{
  "crop_scale_min": 0.8,
  "horizontal_flip": false,
  "encoder_avg_pool_shortcut": true,
  "text_encoder_width": 192,
  "text_encoder_norm": "layernorm",
  "text_encoder_mlp_ratio": 4,
  "text_encoder_bias": "all",
  "optimizer": "normuon",
  "max_steps": 8800,
  "lr_schedule": "step",
  "adamw_weight_decay_other_params": 0
}
Rows from block 2 of the text encoder, named by matrix and row number. Rows with one number belong to one neuron. Each number is 50 + 12 x the weight over its row's rms, rounded and kept within 0 to 99. All counts start at 0. After the name is the row's rms in percent of the matrix's.
# fc1: MLP up (text_encoder.blocks.2.mlp.fc1.weight, 768x192), inputs 96-191
# fc2: MLP down (text_encoder.blocks.2.mlp.fc2.weight, 192x768, transposed), outputs 96-191
fc1.489 112:40 30 60 40 41 50 42 53 66 74 56 68 31 55 49 46 60 58 37 48 55 49 44 57 63 49 75 29 51 41 66 61 70 55 58 46 52 83 57 68 55 49 53 36 56 20 48 40 57 56 56 60 46 65 43 42 60 58 34 46 46 54 48 56 61 60 86 40 62 52 40 48 68 39 55 45 40 62 34 53 38 47 61 40 57 50 59 60 48 85 54 65 54 46 39 60
fc2.489 033:70 76 45 44 65 49 50 59 34 53 57 21 56 41 62 65 47 45 63 54 37 54 55 31 43 68 41 65 81 48 37 35 45 49 43 51 56 28 43 52 32 59 48 81 59 61 70 42 45 50 52 53 37 41 53 55 43 45 50 48 53 48 43 44 57 39 25 51 52 36 66 32 32 44 32 66 68 60 72 28 63 47 37 65 35 35 39 56 56 36 54 58 41 35 52 53
fc1.490 071:49 52 49 73 47 44 56 67 43 51 67 63 30 41 46 55 49 53 45 48 65 32 26 55 60 54 35 47 46 48 47 43 69 61 65 44 60 47 50 54 52 47 56 66 55 53 78 55 53 47 38 42 63 57 60 63 45 40 39 60 48 45 44 58 68 41 68 54 44 52 47 28 48 39 55 74 59 24 46 57 51 38 64 63 46 44 65 44 57 56 60 37 48 38 66 69
fc2.490 033:43 32 51 58 56 49 38 57 45 46 66 58 52 41 65 56 59 49 49 44 46 55 46 61 46 38 42 66 57 82 56 44 48 57 59 38 51 28 59 56 59 38 45 35 52 47 61 40 48 52 39 46 35 52 45 58 50 49 57 75 51 58 52 64 52 39 58 65 61 53 61 14 40 53 67 46 49 42 11 51 69 45 68 71 47 47 47 50 56 52 54 39 64 51 49 36
fc1.491 109:46 43 46 52 68 67 32 57 55 46 67 38 66 57 42 31 41 50 61 46 51 50 48 53 56 45 18 37 56 42 50 40 37 46 64 43 21 20 44 44 55 67 33 42 54 46 52 65 52 65 46 49 29 44 46 56 43 43 43 53 41 51 56 61 49 67 35 44 44 55 41 56 83 58 44 50 51 52 49 69 52 63 50 46 65 43 35 28 41 37 36 44 50 41 41 34
fc2.491 054:63 44 41 49 28 39 67 25 51 49 35 58 43 55 57 60 61 47 44 55 68 51 48 50 34 50 61 80 46 49 54 66 69 67 17 63 53 70 44 67 40 29 68 62 46 51 39 31 60 31 52 61 43 56 57 49 49 42 61 56 47 59 48 54 46 39 53 47 60 35 65 35 12 41 63 39 48 55 43 43 47 40 52 67 54 58 54 59 65 52 88 58 49 53 51 78
fc1.492 104:43 65 62 37 54 56 75 47 55 63 51 45 46 64 36 44 58 64 51 44 43 42 61 37 53 41 30 49 55 41 62 57 45 49 54 67 62 40 50 63 35 30 51 67 44 41 59 31 61 52 48 60 55 57 51 36 72 47 34 49 45 38 55 59 73 33 73 43 48 50 35 44 31 60 58 60 41 23 35 74 40 52 58 61 55 46 45 64 60 46 56 48 59 33 71 61
fc2.492 065:46 38 44 54 57 45 27 54 48 32 50 59 53 53 52 56 42 32 43 50 46 74 43 60 40 54 66 41 35 64 40 60 61 57 67 35 50 69 44 42 67 59 40 24 61 57 36 81 42 48 41 46 49 37 60 58 32 68 48 47 40 59 55 40 18 60 41 65 56 56 55 68 65 45 47 41 41 50 62 38 41 45 50 39 57 45 52 56 24 51 41 48 57 69 21 28
fc1.493 063:55 40 33 69 64 53 35 41 41 41 45 37 53 57 64 56 43 57 52 39 46 29 72 70 48 37 52 44 59 56 60 42 39 37 39 67 60 34 67 49 54 44 47 51 58 45 45 62 37 56 47 60 54 41 38 44 39 44 48 64 52 44 63 72 62 38 63 37 46 48 51 47 62 33 50 58 56 42 56 70 73 47 50 46 46 54 63 32 51 99 57 38 35 32 50 49
fc2.493 111:26 30 34 40 65 56 70 47 44 51 60 56 46 62 42 27 52 43 43 47 58 60 51 54 46 56 53 62 46 40 62 48 33 52 58 47 53 56 49 78 51 54 42 48 49 61 61 36 46 38 46 65 53 71 53 61 32 58 63 62 64 49 34 30 44 70 59 56 42 53 70 70 53 63 54 50 51 43 37 43 40 51 30 52 60 43 71 69 36 74 58 66 45 51 55 44
fc1.494 129:54 40 66 72 50 31 47 53 51 36 53 64 39 52 40 50 50 36 45 53 43 50 32 61 71 57 79 54 61 43 43 57 52 58 53 54 69 76 67 61 65 40 52 60 41 31 50 53 38 59 40 41 47 48 58 53 42 52 32 64 60 40 43 51 53 60 89 41 44 41 50 46 56 57 68 43 46 76 36 21 57 48 38 44 58 49 65 72 44 58 46 66 44 44 26 45
fc2.494 065:51 70 37 35 48 70 61 55 45 68 50 44 52 36 55 52 51 61 49 40 55 42 69 30 18 34 30 46 29 61 58 33 43 40 50 54 54 30 35 48 36 51 55 32 56 62 53 33 63 49 59 43 37 54 31 43 53 46 76 42 60 59 51 42 42 44 32 70 53 78 46 52 46 50 18 56 49 40 79 59 45 51 58 61 51 63 36 42 52 47 49 45 55 42 86 58
fc1.495 116:66 37 43 77 54 71 65 45 39 24 59 60 55 43 42 49 45 52 77 54 39 50 26 59 51 53 54 58 46 59 52 56 45 69 41 47 43 40 67 43 60 70 31 49 58 69 57 54 43 66 34 64 45 42 44 60 30 53 52 52 70 49 31 56 55 43 47 53 33 40 52 42 39 49 35 71 36 80 39 34 48 42 45 40 49 48 50 55 54 05 51 58 58 43 58 45
fc2.495 042:62 53 51 38 52 47 23 39 53 53 43 44 52 54 47 50 44 33 00 66 65 52 75 33 50 46 42 59 45 22 60 45 61 49 52 63 51 75 32 57 48 27 73 51 36 48 47 41 61 35 61 41 55 57 42 43 67 43 54 60 54 41 67 51 41 51 32 59 57 66 63 50 43 53 69 38 66 36 54 54 58 65 59 68 55 58 41 39 54 58 34 52 42 58 36 66
fc1.496 110:27 67 47 54 61 40 59 48 42 52 52 56 50 36 34 44 63 61 62 49 50 52 34 50 59 49 40 50 55 53 48 57 56 73 61 51 35 48 46 59 38 52 46 46 51 45 49 58 45 50 51 46 56 51 54 52 35 80 47 66 33 61 48 58 53 45 65 50 44 58 40 63 56 54 58 51 39 16 46 35 46 52 50 49 49 50 45 34 47 75 51 00 53 34 54 49
fc2.496 153:37 61 54 51 56 51 54 50 51 54 47 55 50 44 32 42 66 63 61 50 42 51 53 39 69 57 52 58 54 50 53 58 47 53 64 55 34 57 36 52 27 64 51 56 46 49 58 48 43 42 57 49 53 46 57 44 23 70 48 52 23 55 49 58 56 43 64 47 41 54 33 80 40 53 51 47 40 28 52 27 43 54 46 42 51 52 39 33 42 70 49 04 52 39 54 44
fc1.497 103:41 35 64 45 47 49 57 37 20 43 55 62 63 49 61 54 61 45 43 63 56 58 52 58 74 68 43 46 41 52 56 51 66 51 57 53 43 46 50 65 35 50 62 52 40 60 61 44 69 49 50 28 23 68 67 42 55 66 46 71 54 40 36 43 56 54 26 46 47 55 41 48 69 41 57 45 51 11 38 59 58 64 43 61 57 48 69 42 58 81 58 85 51 35 46 81
fc2.497 051:44 62 61 55 57 50 56 64 64 38 44 44 39 51 44 46 50 44 64 54 31 48 44 16 34 32 47 50 60 47 46 58 37 54 48 40 61 49 52 50 65 58 32 51 69 56 32 62 37 59 38 56 46 33 48 61 58 49 57 44 34 46 53 38 55 54 62 71 55 57 83 45 45 64 34 63 40 64 72 43 33 36 49 17 50 40 27 48 39 49 28 45 63 60 63 06
fc1.498 097:31 32 51 22 43 63 42 52 43 53 77 57 40 30 53 48 66 55 46 42 57 45 51 61 64 42 41 55 65 44 56 63 43 63 49 74 37 54 46 43 54 52 47 69 51 59 57 52 48 56 53 64 25 48 36 50 77 70 22 89 38 67 62 61 48 30 22 39 58 53 34 41 57 55 38 46 49 71 39 63 44 42 57 49 72 59 67 36 53 58 55 46 60 33 47 54
fc2.498 049:68 62 53 61 48 38 69 52 48 56 35 54 60 70 53 55 44 37 66 56 48 56 51 20 47 44 62 38 38 54 48 42 66 49 53 32 58 35 54 63 42 51 60 20 61 50 29 49 80 50 50 35 51 47 61 67 24 38 74 28 53 24 42 46 67 73 65 45 38 43 56 55 53 51 72 44 51 48 61 34 48 65 44 42 37 44 38 50 38 49 44 46 38 60 69 41
fc1.499 091:47 68 37 64 59 33 55 68 36 60 56 69 56 53 52 51 53 46 40 49 65 65 43 49 57 40 44 48 40 56 59 53 40 66 69 48 65 27 49 49 61 51 63 41 51 58 58 56 56 57 55 54 81 69 65 44 30 52 75 49 50 34 38 62 68 43 68 26 38 76 63 73 73 57 61 49 54 35 58 43 30 53 33 44 53 62 61 52 39 39 39 57 50 49 68 37
fc2.499 034:50 43 58 44 58 42 47 25 54 42 29 36 52 39 61 36 37 62 49 48 41 53 66 52 58 60 43 13 73 53 56 48 54 37 41 52 49 59 51 64 40 49 61 63 35 36 48 45 51 52 52 47 37 30 27 42 59 49 34 50 59 58 66 26 49 57 37 56 59 28 47 33 25 53 21 56 45 59 46 53 56 58 62 64 51 23 52 62 66 48 69 42 69 55 52 65
fc1.500 099:50 61 30 52 46 29 66 69 41 33 56 67 24 64 67 47 50 49 52 53 72 52 30 56 54 65 52 32 51 56 70 66 53 54 57 43 52 23 71 55 62 62 40 53 36 18 57 48 51 46 77 45 70 84 51 58 26 35 45 46 26 55 43 50 55 44 51 41 67 65 41 63 57 33 53 48 46 49 69 46 48 45 37 34 56 51 61 56 48 59 50 79 47 48 63 63
fc2.500 054:42 40 66 48 58 69 52 27 59 58 36 48 62 31 50 49 47 36 32 44 17 59 74 37 39 35 47 89 58 38 39 49 35 45 49 46 51 66 49 56 48 43 61 48 50 50 55 54 31 36 40 45 43 21 59 41 59 58 52 57 59 41 52 47 44 45 56 65 36 55 75 46 43 71 34 49 48 38 43 52 49 52 74 85 44 57 39 41 56 58 43 41 50 44 48 30
fc1.501 122:51 39 53 77 38 45 41 39 52 51 52 67 72 67 66 45 57 34 43 42 40 51 49 50 73 60 87 58 57 58 50 54 49 51 47 49 57 53 75 47 76 36 44 54 61 44 59 67 46 65 50 31 34 49 47 50 46 58 42 77 68 34 35 52 65 52 72 23 48 51 51 40 42 56 41 42 37 62 51 33 50 42 47 49 63 55 56 84 64 53 52 70 47 32 35 53
fc2.501 060:55 71 45 29 63 56 64 72 57 55 45 32 29 33 52 56 41 63 62 62 42 35 55 32 11 41 30 54 43 39 48 49 54 46 45 46 49 47 34 55 28 41 57 39 44 60 42 20 58 27 51 52 47 53 47 57 49 54 67 32 52 75 57 49 26 55 26 80 57 47 42 60 53 45 60 60 56 46 47 50 44 63 54 61 46 46 44 33 11 47 35 30 51 56 68 40
fc1.502 106:71 49 75 65 60 54 39 41 53 45 43 21 70 36 58 68 61 59 58 50 24 40 41 52 57 48 37 61 78 55 41 78 55 41 37 46 38 34 47 43 42 40 62 55 61 55 54 56 52 52 47 50 54 26 59 58 57 50 37 24 46 49 48 67 63 25 42 42 45 25 23 41 46 37 57 53 64 38 42 63 57 49 55 64 46 51 48 40 71 48 59 42 33 56 44 52
fc2.502 059:34 60 49 50 41 45 56 52 58 49 62 69 47 45 39 25 32 44 33 48 67 59 55 36 42 52 41 37 21 45 63 45 39 53 43 47 64 64 63 72 55 50 35 50 38 56 46 43 53 66 48 46 51 77 45 38 46 45 62 70 50 49 35 10 27 66 61 73 50 73 80 70 57 56 34 44 49 53 55 43 42 47 40 29 56 63 44 57 37 50 27 66 73 39 52 42
fc1.503 074:45 62 36 36 63 35 34 40 56 63 52 45 51 47 67 78 62 44 47 69 54 45 59 35 39 49 35 40 52 56 61 60 43 48 67 56 52 52 41 27 52 42 52 55 62 51 65 54 45 49 50 70 63 51 59 50 57 50 40 41 35 50 37 57 44 47 69 44 48 53 40 69 48 46 53 80 44 24 50 53 50 66 62 43 27 52 59 45 44 56 51 43 55 56 45 35
fc2.503 049:54 47 61 54 58 40 45 45 39 56 73 38 60 31 53 70 47 40 71 59 52 39 56 28 29 49 47 47 51 47 55 51 58 53 73 48 63 50 54 40 78 14 59 59 49 50 47 68 73 64 65 57 44 43 55 29 44 48 31 38 37 37 55 44 43 30 60 55 46 68 49 62 52 48 48 66 29 54 53 63 52 76 49 57 44 49 67 55 38 54 40 43 51 45 36 49
fc1.504 108:64 46 58 42 65 39 40 38 66 43 33 52 73 42 57 58 48 57 62 62 33 45 56 28 44 38 30 43 42 51 55 83 44 58 56 36 62 54 50 38 35 67 46 62 45 64 50 55 54 47 51 62 31 47 53 40 61 39 44 42 37 41 58 63 62 48 53 47 56 69 46 61 57 56 40 65 54 83 47 29 58 49 31 40 41 59 49 48 50 44 45 52 67 32 53 51
fc2.504 053:44 52 39 65 39 61 76 45 43 42 58 54 47 56 49 55 53 41 29 39 54 65 49 73 44 53 52 71 85 51 35 29 59 55 24 52 35 48 53 52 71 34 38 53 52 43 51 39 43 60 52 47 49 52 45 65 46 52 57 50 43 53 41 29 42 56 49 63 55 25 63 38 41 43 66 38 37 35 52 45 46 41 61 56 55 48 55 54 64 58 57 55 38 67 40 56
fc1.505 118:45 68 62 48 59 66 40 52 36 35 39 41 58 39 36 58 39 46 51 42 44 53 45 48 46 47 58 45 52 54 53 47 46 46 58 27 72 50 57 42 59 55 44 53 46 66 48 54 45 49 49 57 35 50 29 56 70 58 63 50 22 41 41 50 49 66 63 35 52 48 58 52 63 47 41 69 49 45 50 28 54 33 38 48 45 53 57 44 47 20 39 79 76 34 48 47
fc2.505 214:49 62 57 46 65 81 59 59 42 46 34 46 59 30 42 49 42 69 46 13 57 60 43 48 56 36 54 41 47 64 51 47 42 40 48 37 52 53 63 39 57 84 37 61 61 45 36 52 47 53 36 33 46 50 32 52 60 53 60 42 35 56 47 53 44 68 48 47 63 43 45 44 72 63 46 62 53 47 60 32 56 21 36 51 52 48 57 52 58 23 46 70 58 35 53 53